Weights of a small CTC audio transcriber: trained on telephone keypad tones over noise or synthetic speech.
Rows from block 2 of a small CTC audio transcriber, named by matrix and row number. Each number is 128 + 32 x the weight over its row's rms, rounded and kept within 0 to 255. All counts start at 0. Numbers have three digits each.
After each channel's rows are labels from the 100 clips, of 14976, where the channel reaches its highest value: "peak on" is the class under the peak. Only what is clearly more common there than usual is listed. The data: telephone keypad tones over noise or synthetic speech. In brackets: how many of the 100, against the usual share in percent.
# conv: width-5 conv, stride 2 (model.blocks.2.conv.weight, 192x160x5, each kernel summed), inputs 80-159

conv.119:132118078124133097046169125083126140174126105143076104075171145066131122118083148151148159166136079140190166137170123126155091145104123078108139076112176109118105156089132136155149135128161121146178146165128109135111115159169069109160192124
peak on: key "D" (57 vs 1.7); key "#" (34 vs 1.7)

conv.185:130129135116081168138171120117074142088147145082129105126127128083109137087128171125083207113090080119107100137092127110102092146108173148078117104091172136109132176135146101083172147169129057166141114076127089120135081154116165130086177116
peak on: key "7" (52 vs 1.7); key "8" (34 vs 1.7)

conv.78:145119094142128138154127095175074074161138151129140111073140212095168143106114170108094121161135122136117133112133118098132143120166100097170131075146119092142130136141129148151120114145120099130150111147098095188144114156138093148118160093
peak on: key "B" (63 vs 1.7)

conv.110:182171114129205091083091054115088119157136123163058128127117108136158112152114162130106079150118114092137124189085210117131180132103145092102136111079087125082141125140098174147136134137180167160067122129122115154056125103165142168150146122
peak on: key "*" (58 vs 1.7); key "D" (25 vs 1.7)

conv.28:089170101112120118107086137089168147188108100045178159199118183110110123149191087102162123138116157125102186137114103146133195069145124153115098137145138108133173113095165118126122189152148139158145108166066089122158154134183118128105105147
peak on: key "A" (61 vs 1.7); key "2" (32 vs 1.6)

conv.106:177131171097146152129082094143153135101124082160088107095101102138111167146164114088147046109095149144141133165213138145134109143079123111130104109095063145113094101130075134150116140083142129146110172169146135121112129161114137094146161172
peak on: key "B" (29 vs 1.7)

conv.114:132156151118111083140124136151171126132089136122147132164133132118147188163148188128153124139130080079130139132101074103114166099063084052119068127110168154140127136157140132170121091233155206183176109188116110106163113110099147122138149129
peak on: key "*" (92 vs 1.7)

conv.179:148166139144120103123187088133180129107138149150139105191164054146128106114125172161107149121118116179136130087129144109117116129126147132173187136117125066153118137176188148131069128178145081064112119176132084096140140133139093192202167178
peak on: key "#" (85 vs 1.7)

conv.150:132105065071127102132128114116127150152164145153124121114104134149088144104129115120122125132093122108114140147115098093133115041133118127099155158155138107171102152129119187131107116130145107184108177127103115097084245140149163086111053135
peak on: key "D" (78 vs 1.7)

conv.60:076140113127113076099112141071130107133118120145129172221142123118081140117063103170131081110120198168145132135144131111135186085204162189109161111089137112199143129165105133099177124177132112100095109106096105139149133172097121148117121112
peak on: key "3" (87 vs 1.7)

conv.29:097079183085132113168145073165111137149115102120122100120113110105123156164150167245110145145148139125149128126152104124075134112136157093157137093147119136146091121143181115166096170091091097034164126156165152122039135076116112127149080125
peak on: key "#" (100 vs 1.7)

conv.57:141131131144095106216057134161145149090132204118142088100105159103101140086115141139148167118156100176142162105135086134084065135126122134117181124098138093104132123128103090182124167139174118117116100135129119096112156122138107203091123082
peak on: key "7" (44 vs 1.7)

conv.133:166100141090123089098116147070104161112177123068134090123135190127112137147137078106133175120132062134109160136106154080138133163139180145121090166184160200125155114209163116062148139199147157116112140103067153091105116138110107114127075143
peak on: key "0" (100 vs 1.7)

conv.138:137110132129103112130146091137146121118116156127163150101086181098108071120069122105137108088108064122171102124157189100162100096080151146140114085096120099091167082023131171141101135124229219184148149084129106088153146102166125094085173100
peak on: key "D" (99 vs 1.7)

conv.23:155126147126120148140072094172113098124120145126101070149086085112096137130150118172090092107152105179148084126151119116120073071157106096073082113117145098072073121144112126091110169126134092185117204097125162177128000154140107109108133123
peak on: key "1" (38 vs 1.7)

conv.80:091128157135137088115155122083110175157109128120209157137118127163069179117109148160114065132102078074099072132136159116175146143123092138171169119092125170123164086123115089194124182059098113106111145143114150110135142151099099122114049133
peak on: key "*" (49 vs 1.7)

conv.111:156139173143130104106170134111049147099051192149119132121122112146120106105138161124056127112169132081160074148088135092162115174079116183120090157113134091098141088119131165177122164157184142175104153121121143145086152101197123154086098101
peak on: key "D" (96 vs 1.7)

conv.36:116114147152094182199203159111152168152198125205075150109141153157081171133109127097176162154111130144099102166127171148126168164179100073164186080136143138117091098140129123142109146100114145142093130157192140186159137126166076128151104158
peak on: key "7" (59 vs 1.7); key "C" (25 vs 1.7)

conv.157:174161137117073090078120119109113089067124120079055167108102139119118113161118083113146083098134156168108124111065097144185138121166177163094100040124173144149117102080124145166135077179120104162150090149147144065174066204076101108118120090
peak on: key "3" (79 vs 1.7)

conv.139:116123082125104170079183110140123154099152074147069122118128112112071117153164162158106076129122128042121089089163134106174095184063106099051157113131148105120100171136149172101129098055129057113108112116188143133169161119173103094143159086
peak on: key "D" (96 vs 1.7)

conv.108:141138113111102106140120062116165118097154163129124168179154124080065093126115105095159124195118185150138151126128118144188185169139142159120157157101137164120130130138094108111164135128101129107152114118155142122120119208122115102086169152
peak on: key "3" (41 vs 1.7)

conv.81:152172087161159128121133120070157184103128147168135116197160135131113142137094100158171157132093178099149201157154147170120126109180186115070107166160098103159131140160113170119172125136129143143159080132165113125096141158107133080147112075
peak on: key "A" (71 vs 1.7)

conv.27:146086156150123103109150170090205171134164082122104110150148134127097135169151122154127139096112143105109190099165182070163102116124124150086135118141153143160135089046134168164167064141182119205099164155133091142114066116082048076134131190
peak on: key "D" (48 vs 1.7); key "*" (39 vs 1.7)

conv.40:106132142135057102146129134140158114094136149094116166132137107078100104076075135155148117128130113156166094135163078151153151099136090121063107126111149167196201126116110154125188132091131088076115108121203084061097161189112098161107122181
peak on: key "3" (92 vs 1.7)

conv.85:083087094127153078098200167128115093151103067185097180149177160145171111128170174174165106153140116178134106102131188150142152175106143155135154119121136141183099077105175114126145160143125155115116133145140165199088077147159120148206139143
peak on: key "D" (42 vs 1.7); key "0" (32 vs 1.7)

conv.107:145121144132094092140139124183056090119070172149199125164086051137113091151124146120121165135118178126119144150109132146112121153145112125118182131132197141223123159143140084134092163083111122139125108111122169114129142158109143156183104180
peak on: key "5" (81 vs 1.7)

conv.146:171115141080171112131048081098130086106131111129079095133172129133110098129084136155110142131091191124120089126133097077117186115061123144073109087123118156090123139113106140102147116086149190171115123151120163167138157144131121095100135106
peak on: key "A" (58 vs 1.7)

conv.89:157154049181109069135126184119104161090062162120147149114086145167116146173116141130154174129156056100135160146140158183088090137116194121117081112114148122159126120161141148112133065193117147156138116124120127099138134126095167125086100180
peak on: key "7" (73 vs 1.7); key "*" (25 vs 1.7)

conv.187:179144135141186160086148092102161179086078119119129090179104164201083127126112080126059145086134146140130096064166152160062102141097116170147085109115150168061104116095151131113115062118102092149170182158157153035132080150173193077152147145
peak on: key "7" (48 vs 1.7)

conv.153:110151131136115102147142144222138171168143129112154110188114180123206015109171118126141152116108145119158096104096160094153120116174101120120150146112146147171171172119174103112044161115111097108168171146122135142105102095115081080192076193
peak on: key "5" (32 vs 1.7)

conv.26:188134122148126138148147124184105145106105128118196143188161143152155113089128124053135144155073122108035177154122108106128113123148120181111181196178102152148126144075158133101095170209102130097143114124096149130159084120094194095139136113
peak on: key "2" (56 vs 1.6); key "5" (29 vs 1.7)

conv.79:138041148134177131156179124133152125123166159095065175134171089105205180163189176199121130115141157180110144170154129106148123186128103069111117143126163117172107089116133136110126118115094146146097080125102125197127067141152066165193082120
peak on: key "0" (94 vs 1.7)

conv.135:171102119119164088118112058166130152103228143081126168120160083100134092059121132133143171151146155157148143130080141114127116117109172093121121159084153169165162139123181117082116121118080132041079143138107128111140102200148129160129122134
peak on: key "#" (47 vs 1.7)

conv.183:146139089211115131166136158110182096094166148179092124150168132151077067093197093123103124178150112129132072109145137109160130116104138129139120139090156176137102104140173128165074153103130099214132131150122129111137192158162085100147109119
peak on: key "9" (51 vs 1.7); key "C" (31 vs 1.7)

conv.69:159082108122157144166099146102108125173149124195137123141183102141100161130147139090109136056121115086062133105171122126151124171151107141110114104131106158083074047113092094101141118097208126205141188101109093134110221122091100122149140146
peak on: key "D" (70 vs 1.7)

conv.174:147166143170192133139163155129107123155151108140144147059083156114128085134133142083151189127161217115093113041122147131192134112147136167046124116088141165073150153137120149100173187150125123129102122138137097091117090135121115160120140158
peak on: key "4" (97 vs 1.7)

conv.56:131107102121127143157186136154112099094101144121194095114114144125207083068106080151145172089147122137125107141125166079091162146127097188108175094124129135128181140098129171157111120176152060077141097179068091179094123151120080106117119126
peak on: key "5" (55 vs 1.7); key "8" (43 vs 1.7)

conv.84:124095132123126117144127143176099172113114158140185141071144100122114174160093173073136202133174120150153102108087157126107133153127130125100149166113117139090171125122145149169132052110085103131118166121213116163172115056082162124157178148
peak on: key "6" (44 vs 1.7); key "5" (31 vs 1.7)

conv.95:121128131123123123137143112146117086107097180136171104097111097117182160126116154076121120160146076132085130136212156109106109105141097142088075170103160166060100140108141162130176120113159129180143109124117128063146134125152095166084143140
peak on: key "*" (36 vs 1.7); key "D" (36 vs 1.7)

conv.31:058135210115145079097167092096161110151173109102103129187124110162152135137128175181174129153145158122106143127156128162138178137117114197115121125102142100127116158109120133113107115144083133191214115084105070179160159168160084092076147143
peak on: key "A" (27 vs 1.7)

conv.58:106077095068110126132135157163123097133183124098114162113148114115165101136133116222117168119144107118106090085082060152166085144101113131084197089117114151192121121087168123166083092128151098187132118148119128186162223134148122113122130134
peak on: key "#" (82 vs 1.7)

conv.46:156085110081145121108140177172211089146123123105168105122145174099147161082186176155140146109169198099114132107093046132162145183063176137161106128116191097177161134107111129154083150143100099145122096160127120162174104128131104137170159200
peak on: key "A" (64 vs 1.7)

conv.8:196154126130169119139086121125083130090119097122121139170160086123130099078109119108110113124135120157095154094160147128141113136125140146117133154134112161091111176101184190097144139192157095134120108080164107150131164135133156098100141054
peak on: key "2" (65 vs 1.6)

conv.181:083162146154104153141107125125150109096147166160170147117158176145105154124163118109131196154106070070156191098130140123116102090113113178135145154093137132170143106143197111128154088112133127155141141104082137079146096091159101102140115094
peak on: key "8" (62 vs 1.7)

conv.2:162089136075102091118161134138114117104107129156179162087164137166215090133185144088143115078137199133112153146066160139147108156060140187163108065122131088189184104168152155147166115096105133136160114101110146124162189102086138167163137162
peak on: key "5" (99 vs 1.7)

conv.61:133113122161121125143105169174155142093125208134220115102142168111158191117107147120181156166125125112143120066066099146123138137181072096135201168099143141104133120122076136138108137183106121057100077152131156170122103130117096062161092093
peak on: key "4" (69 vs 1.7)

conv.7:155139129135144113179121164204153097120151126101095138124169092089144157159143140129154165187209215117167115103127089143108119084178114128131050158145112168158126118110134138185085131045178136092149122153114088112153184151174102126071083130
peak on: key "9" (65 vs 1.7); key "#" (29 vs 1.7)

conv.191:137137124111105081162077127104190140081118099077087102140156189141165143140105141104114135134169075164140140096224128175127155157097193148106107109112131118136130103119074151154179090134135069157180119126141112105112135108140112133167152129
peak on: key "3" (55 vs 1.7); key "2" (26 vs 1.6)

conv.74:180142132133119155157094125144147098157134160160199071059105105095173114088095176163202094146121141135114171099111124082120159128100201145102155093149182137157177161159117138153084131146150174087172104074108064105133149092134124159154119174
peak on: key "5" (65 vs 1.7)

conv.42:148135164116092148089132089094141150099117078100124126116148105096132139094157156093157141104131146114126121116155136188168134139208149087091119055160170150099133130131156133131052152067144090115165118105129122102137130067078030118152098079
peak on: key "9" (79 vs 1.7)

conv.118:127167139153127188112175143174125141156138090081112071087167088042079098162113099220160129166132101150082115144122082158106138126139113120124144160130106126169089172096163137164147067128088144143095162135121112102185137126109107170177139093
peak on: key "#" (92 vs 1.7)

conv.117:172155154102123109155132138175095089173106138132108162039150098115187151182146182136179100121103131055139131148095068171108130122111105138178143101108087069111157063143122111141087133095161123118183063174085141090089189155100111209181102137
peak on: key "6" (37 vs 1.7); key "5" (32 vs 1.7)

conv.182:157111090162118136191132107167131164054120085090155152088155129154107087126166181179120143114120125145147109087097106143149159141116110183148125127125127120105078100111112144098172132108084104178153167101107101147151096068109094137104129162
peak on: key "6" (69 vs 1.7)

conv.0:153166098113124104122132103095113131140131138120149118151138149093128136151124100123065068157192103132181093182085087101093165100138171098162116165100192128084116114113095122043180117081081116141084122148126143125147131156123137126119180072
peak on: key "1" (97 vs 1.7)

conv.12:142128184110167145166099122156152046072142148084168103178142159135134092080091165128137191113165212119126111164179076149119098070097172142113100084122142108107122092093139128161123186147074148125137059129098162101146163147089113106177136074
peak on: key "#" (43 vs 1.7)

conv.189:171129167049101117148115144118156112128169163157143175169136139093146116090140144047118097105166175137084148153145073137108103133088109190119086139242162184108128139166140087121061103155125129128180136095129182086135128169115154113099126096
peak on: key "A" (97 vs 1.7)

conv.116:100136144123111109146131157145073140147161168171179086153139083055138166150129157063091175102175099134119128151119145084137169126119155108141089144142119151072143143058140129094186136143132096106152149159178173102113136095068062138127136094
peak on: key "4" (71 vs 1.7)

conv.155:173127112132075117206142139131146164146129139148210128167140118105144118131165098096098093153168111100151137103100090127113205137142141141079175103108092155092168143061132105127180076128120098083120151155144139132133060212078132107171109076
peak on: key "1" (98 vs 1.7)

conv.65:128130140112083129123133106132167183108173185150066109112187122168112134125120208113134150148136112135121099115127121112095151137089080107127111158160096068104101127113114095158112193089213111112150157101155133090087110097115096063096040141
peak on: key "6" (42 vs 1.7)

conv.86:126098141122134146148163125152076142115156096194131144166123135120076102129079123099152114133151154136172089115140176175144189118140126123115102127153152052078121144144124186130120116069121118135148144205146148077115207122177096099103166135
peak on: key "D" (65 vs 1.7); key "A" (35 vs 1.7)

conv.151:139107104148128160039102113169140193105139129119152145081118111067080097102155100178200161128161136141120132109121121117133117088100141079079130166097075087159098177144181129100090142127155148114092149126081145126147123165192179166163116110
peak on: key "9" (64 vs 1.7)

conv.93:096172204081149150130112135102136152138116109159134165130104104100116118142137125162196158112168167135166080112120133128084205177130120144109113121094082147205080140139165123136152123120061171101178098116106091124150095109126163141126134135
peak on: key "3" (74 vs 1.7)

conv.134:114136150188095151162148099137122096149126152124153149072167093110112084059120081121068112097096102196131082108105132071019131175121150155141099125172092121100137116146151099072108152171141099152112114110160074170098129183140086133114134096
peak on: key "5" (33 vs 1.7); key "C" (26 vs 1.7)

conv.47:079174107097131117135140113127101130117083107075126127131140155110114166131203125133153115067121161132105074125166143118080152085128090112081146121196113187067151109195140106132144156144109096195133122100094099122130160138141112156094199159
peak on: key "B" (79 vs 1.7)

conv.21:160140160123120131154096142103085124144133126082186084165135148163208097154148134141182126204090146120080170082099136072126130141114156192145115051145160132098076102118105136115087138103059136153182094119178134114153175181149105141153131139
peak on: key "2" (30 vs 1.6)

conv.59:141133104183097175148144172160102158115100157108105117134096125120098106079141072135117110115107096160129097111105059126112139169192168149144069098093104084079119179117164181152148143150090124136072136151115123100116126161145123135137089116
peak on: key "7" (88 vs 1.7)

conv.45:186116138110190156142179140150121146114127152159123116079135202110138127086086169069157137147135158121137101068135168128122113111135106115172089108088062125139067156122155104092122154111171117132123091160101061172129140134149092089196135116
peak on: key "6" (38 vs 1.7); key "4" (25 vs 1.7)

conv.97:128133183128129165171203152170134096163138145167148132141109104138140143101119098089108136163177097127157102155131154107150108143103105144095163157129130130087144156151142093221112191128169181139075139120086154094169175116150154108114173093
peak on: key "C" (72 vs 1.7)

conv.177:077110155140134111058107136135100116107101185109122127111124137100158137145145118157101073102107179179130147182211229125160101085121127160139076149089086141113137138103199086112099113108127088145076080088135104096170174115102160154114116126
peak on: key "C" (44 vs 1.7); key "B" (43 vs 1.7)

conv.99:095131082152088137164123190096097156095147118101107150129150137113106149069124193078151112128076168201095170131137145090096164136208099133112096096082071170188127132114127137175101119189177136105098161184108153129101076101148112098150177131
peak on: key "0" (77 vs 1.7)

conv.6:082180092152114163126147149129109122195103160168136141141118155091171100104155168130090098111095113135148118037119107061165127147103113145094146124197109113142141144100162085106145102180132119182117111166170161135221102174140149073157151111
peak on: key "C" (84 vs 1.7)

conv.5:141107187155136115116166099124072085057166151116119104133107168103114141135086186128123136116113157099132136098109100114123102082134130054154143085121075164130148109040101154153135165088149200159081067141075105127149152160112137135202145084
peak on: key "*" (73 vs 1.7)

conv.160:144129129140115113174100181191126119121067114112186130138141120127153145130145169172124132140125156153132199134176105159118155177094134159153152146154139174117075151165148156114157121143180168119071152129115113113175193097169119180108135148
peak on: key "*" (37 vs 1.7); key "D" (36 vs 1.7)

conv.53:161136180114141105159131131140087142105104071099149151162137114093172179092177106137123115068174177142145111090138108125121144094109051101177161134165137129059125098165125104128163140106115132124141108163105165121122121175079063155127145151
peak on: key "1" (94 vs 1.7)

conv.22:161153205125190100127118114067116123111175060112100126086172122136186153150110113118140156109147136098144134122106140127135142134056178147123141109094129172093137124138172174159113096138154124125095125068123185121157061130119110130075146116
peak on: key "*" (56 vs 1.7)

conv.147:106099094150127177109133095110173156144147072127097172162155168172151165074088164150097098111076120110163147150179092124096088058210156106087154117079103139055149165067143104164138092135122177152173131073147111150138126104153104064110112148
peak on: key "*" (42 vs 1.7); key "7" (27 vs 1.7)

conv.144:130092119124081197120104146131074127080119118134164133085138103075133189088139167121138134123187146109159173144150138152142106148157061132089109151153111094174140128181173087162122129143102151112111114088046150142121118102158126123144134064
peak on: key "7" (69 vs 1.7)

conv.30:139137143139158178142096156029138143211102125166126113125155127066129179197121140145119100112119198123146134157122165129144066120154140134082165133106064108149087109165118179101108135135092148166093153149124152123155121154085150141130139171
peak on: key "*" (82 vs 1.7)

conv.122:090123147157125142066113091145075069117172111153144129128090110137118187088126111069142162108140055104113143170132154119091126091177061097093120140158176090130113111214134139128136106153095159131115110152161175144152110128099113168185159151
peak on: key "*" (61 vs 1.7)

conv.173:108093132096180095181135084134055128141164130162119098111130101127165077173131098108121113074126043151138114115117105105124168138120120142131177063106106145101138133088085169120143139113127135113108134120129128139155105186146063136098126156
peak on: key "1" (98 vs 1.7)

conv.18:117144082122142147173105159173126161139069108172149093140153129133124169122157158117133142177172111131171094149055184135102082157108131185143132157095112101156119148127096108110151158130155147112144080144137163025103062085140103109178140163
peak on: key "7" (82 vs 1.7)

conv.75:152109084117072138136140143052102140145120085098189094152126166093141089110113146146123081105167202164149117089108091201108135164112122165139109132157099167137156145082130132163130176098138150078154088116142058139118127162173104165095049082
peak on: key "1" (30 vs 1.7)

conv.52:138145121063090069090145138130144150159177137130166080165205082161176102128098143161159100137107142085083181149091099108126168108130128096183127117119135161134150142173166104178137143090173162123073095138067123147091168108173131154115130116
peak on: key "9" (77 vs 1.7)

conv.13:110086134199107140162157137116125083117128159173108121074154083087153147119121106171131164137117105103103114108145104197087194160134102090083116115180147136115168178135187124131107107067184171141131154169092101139158180079156099137160109133
peak on: key "D" (72 vs 1.7)

conv.148:081143120150133123144076090151137111150129133157151138099192145088114152169148115104131159085150100125063133143132127126191117150113098133165165147092068183169127119106199085099146104118150122151193101136078137112191173113158165169106148112
peak on: key "C" (36 vs 1.7); key "9" (33 vs 1.7)

conv.33:119089131145151133135144158190171159134144124095083132084154150140073146131100113123055120180122171096103128135154067092158119125091182139092140139107162106132127145052156120102074109077185144130147130144092131100158142151148137137140175145
peak on: key "D" (50 vs 1.7); key "B" (49 vs 1.7)

conv.73:137119105106137092061092064167159148127151134100093139075145108155098113107128146152089166167122140146065063143127151146162062188102111144133142115096178169214087147190153121115087106109175119096117120112162164088147122099082133107165102188
peak on: key "9" (32 vs 1.7)

conv.171:132082166127113084130176117123146130148101127166127055072119138134132179133110150036121121090136137117126112089105133111169111158157173169109054080152151122168104093131131108134077075108146132120153072152121129101147184163114097162148096113
peak on: key "A" (83 vs 1.7)

conv.172:088084109147155123112164078147132124108132130124196113081095139133171171098161155124129117117138167151084075063134148161149153123110209185162098092066112134140109133142112134120060076150110120112118130121117176095111160171131097130132110098
peak on: key "7" (27 vs 1.7)

conv.168:167130099155116141098097137075142153146125096125149150125119105131150135075109119085122145063114126148178128182124182107095068107082088136138162124132113130151189113121128135144144100192160181161157141114103064116130167088179116142067122099
peak on: key "*" (69 vs 1.7)

conv.20:128095113157077072104184144138135196120219103133074140095127174120099141119091118142169111046094124144148135167093089170146096151172132037113145106109167114111118144147098107106121087062106082129120160117190115167164135098095073128170105069
peak on: key "9" (60 vs 1.7)

conv.166:074147087106123091124122149101117164130145142131185089181092165114127134098132127100139158128141157146115153218133122187169155167162111138171158097138097120128102132089082085114159126095130121136153113119183169100090132119073127131137189137
peak on: key "A" (42 vs 1.7)

conv.176:181148153164159136095098112084136152066149093093147144096112150175130161143105112113153152120170082165090101100122129151098122144114158121084119063054046107167180118091137121110098153086116156090149089122085126104170188163121087091197114143
peak on: key "9" (50 vs 1.7)

conv.76:117061155095097123113101173195148132124155106142138137102126077160178175140130133185147149131153101121163145091091121142136116152180142056170145128165161153148152126142146133163135177075136196096138121099097154152108122166166071133146138173
peak on: key "6" (25 vs 1.7)

conv.156:140124087159103183116137122156128126121144132163191122159077197150186115156157107102142075167133137100149142093129140116095143134162127162058131128132115120091101061176136109164144079161092082091126128097101109126120167162165090177146142133
peak on: key "2" (99 vs 1.6)

conv.39:135166157125115103199151105164121121113067148163128116160137131065191124134107129129105139151040101109154148139176111126111184105125143100118167119153144084151199120124136124112138181146062130083209070087126117173113103129142097211113099101
peak on: key "1" (94 vs 1.7)

conv.34:174168160177135142120084111097068120119091129063174127103111133077093152147146150110206138092148110187134140116104143078155087142080110088154093126112124143191155121077086114191128089194161132057147132123110114148126059123134105090123136124
peak on: key "8" (57 vs 1.7)

conv.104:150101144120113089132079108127088119163157131093146074078073111058135162118082181152193219179110144150103123086092051170124165103155122118088098131108137135097197161140101170092088156151094144142165112121094117106094139083095094124139068136
peak on: key "6" (85 vs 1.7)

conv.48:124153163058159170118151119085133115114184146095130147083119181089136156105127090141144168167139091122101125117071104094078118193126076117114131167188132149124123134141143134080151024134165127175132092144161133186177225113141085122157168113
peak on: key "0" (78 vs 1.7)

conv.25:143108100154183124137137101105173171089089150044134139189081076118143126161122128128107166144137079111113116147135150121113115137112131164124157133133147152093175130121144159181133124101127185172173155134128234152098117132090132113071120100
peak on: key "*" (51 vs 1.7)

conv.142:093146177097135146088151111148096112137111092172127073068069113163122124129070122203063140112131097135111141142084132176128172127164123079102166062126134160141085181159139158104100130098135173136122167113122094157104113127108095110181088093
peak on: key "2" (63 vs 1.6)

conv.14:134171139150147087141140129097140099137115136136109149177138116112142160110175146168188106119115129085095173130095078089117124110147179135076136150138151117130186158135085089137158192137138104067161100129143172102174108138168168099100135091
peak on: key "3" (47 vs 1.7); key "2" (36 vs 1.6)

conv.143:131097099134137120175128092065050164188128128095181147077130203095164142132131180111092134131100138197128092150109117052101152119124086165153181159122112101163153115140112147104201183083097137069148139126149093135087155109163075179140136105
peak on: key "1" (40 vs 1.7); key "4" (40 vs 1.7)

conv.55:095139168178056187058103198106105177158155140155186134138145075108059105140103144161161120184158157159163105107079150093078166160087132157138146170067098094180103113103119078087160146078121110132162081111106064158141174160171113118186062093
peak on: key "3" (34 vs 1.7)

conv.96:102132144064129115146171120097130116137148159114107091138152150112181097177100193129144159210133119137180152122112104108117145193112100134122108077093108084130157179060130157139120092112178141114159100139161139082152184105128103174137115160
peak on: key "3" (66 vs 1.7); key "#" (29 vs 1.7)

conv.10:114139164145188110104172125136192138162149098067184096139140084100087106125172185133118156119083123168122131122118164076153089154119136133128101117127083112166065089174207141158183159113135181134104143157088112125126140118154099146147080134
peak on: key "#" (90 vs 1.7)

conv.15:133170154112125125118077060107068143103117159134160118117123103151125092127134152136076112111131087091128118192116129155137100127195098141126105155132162121152067136097152151167141083106100151115112119114171083161160080077182134166230193084
peak on: key "5" (56 vs 1.7)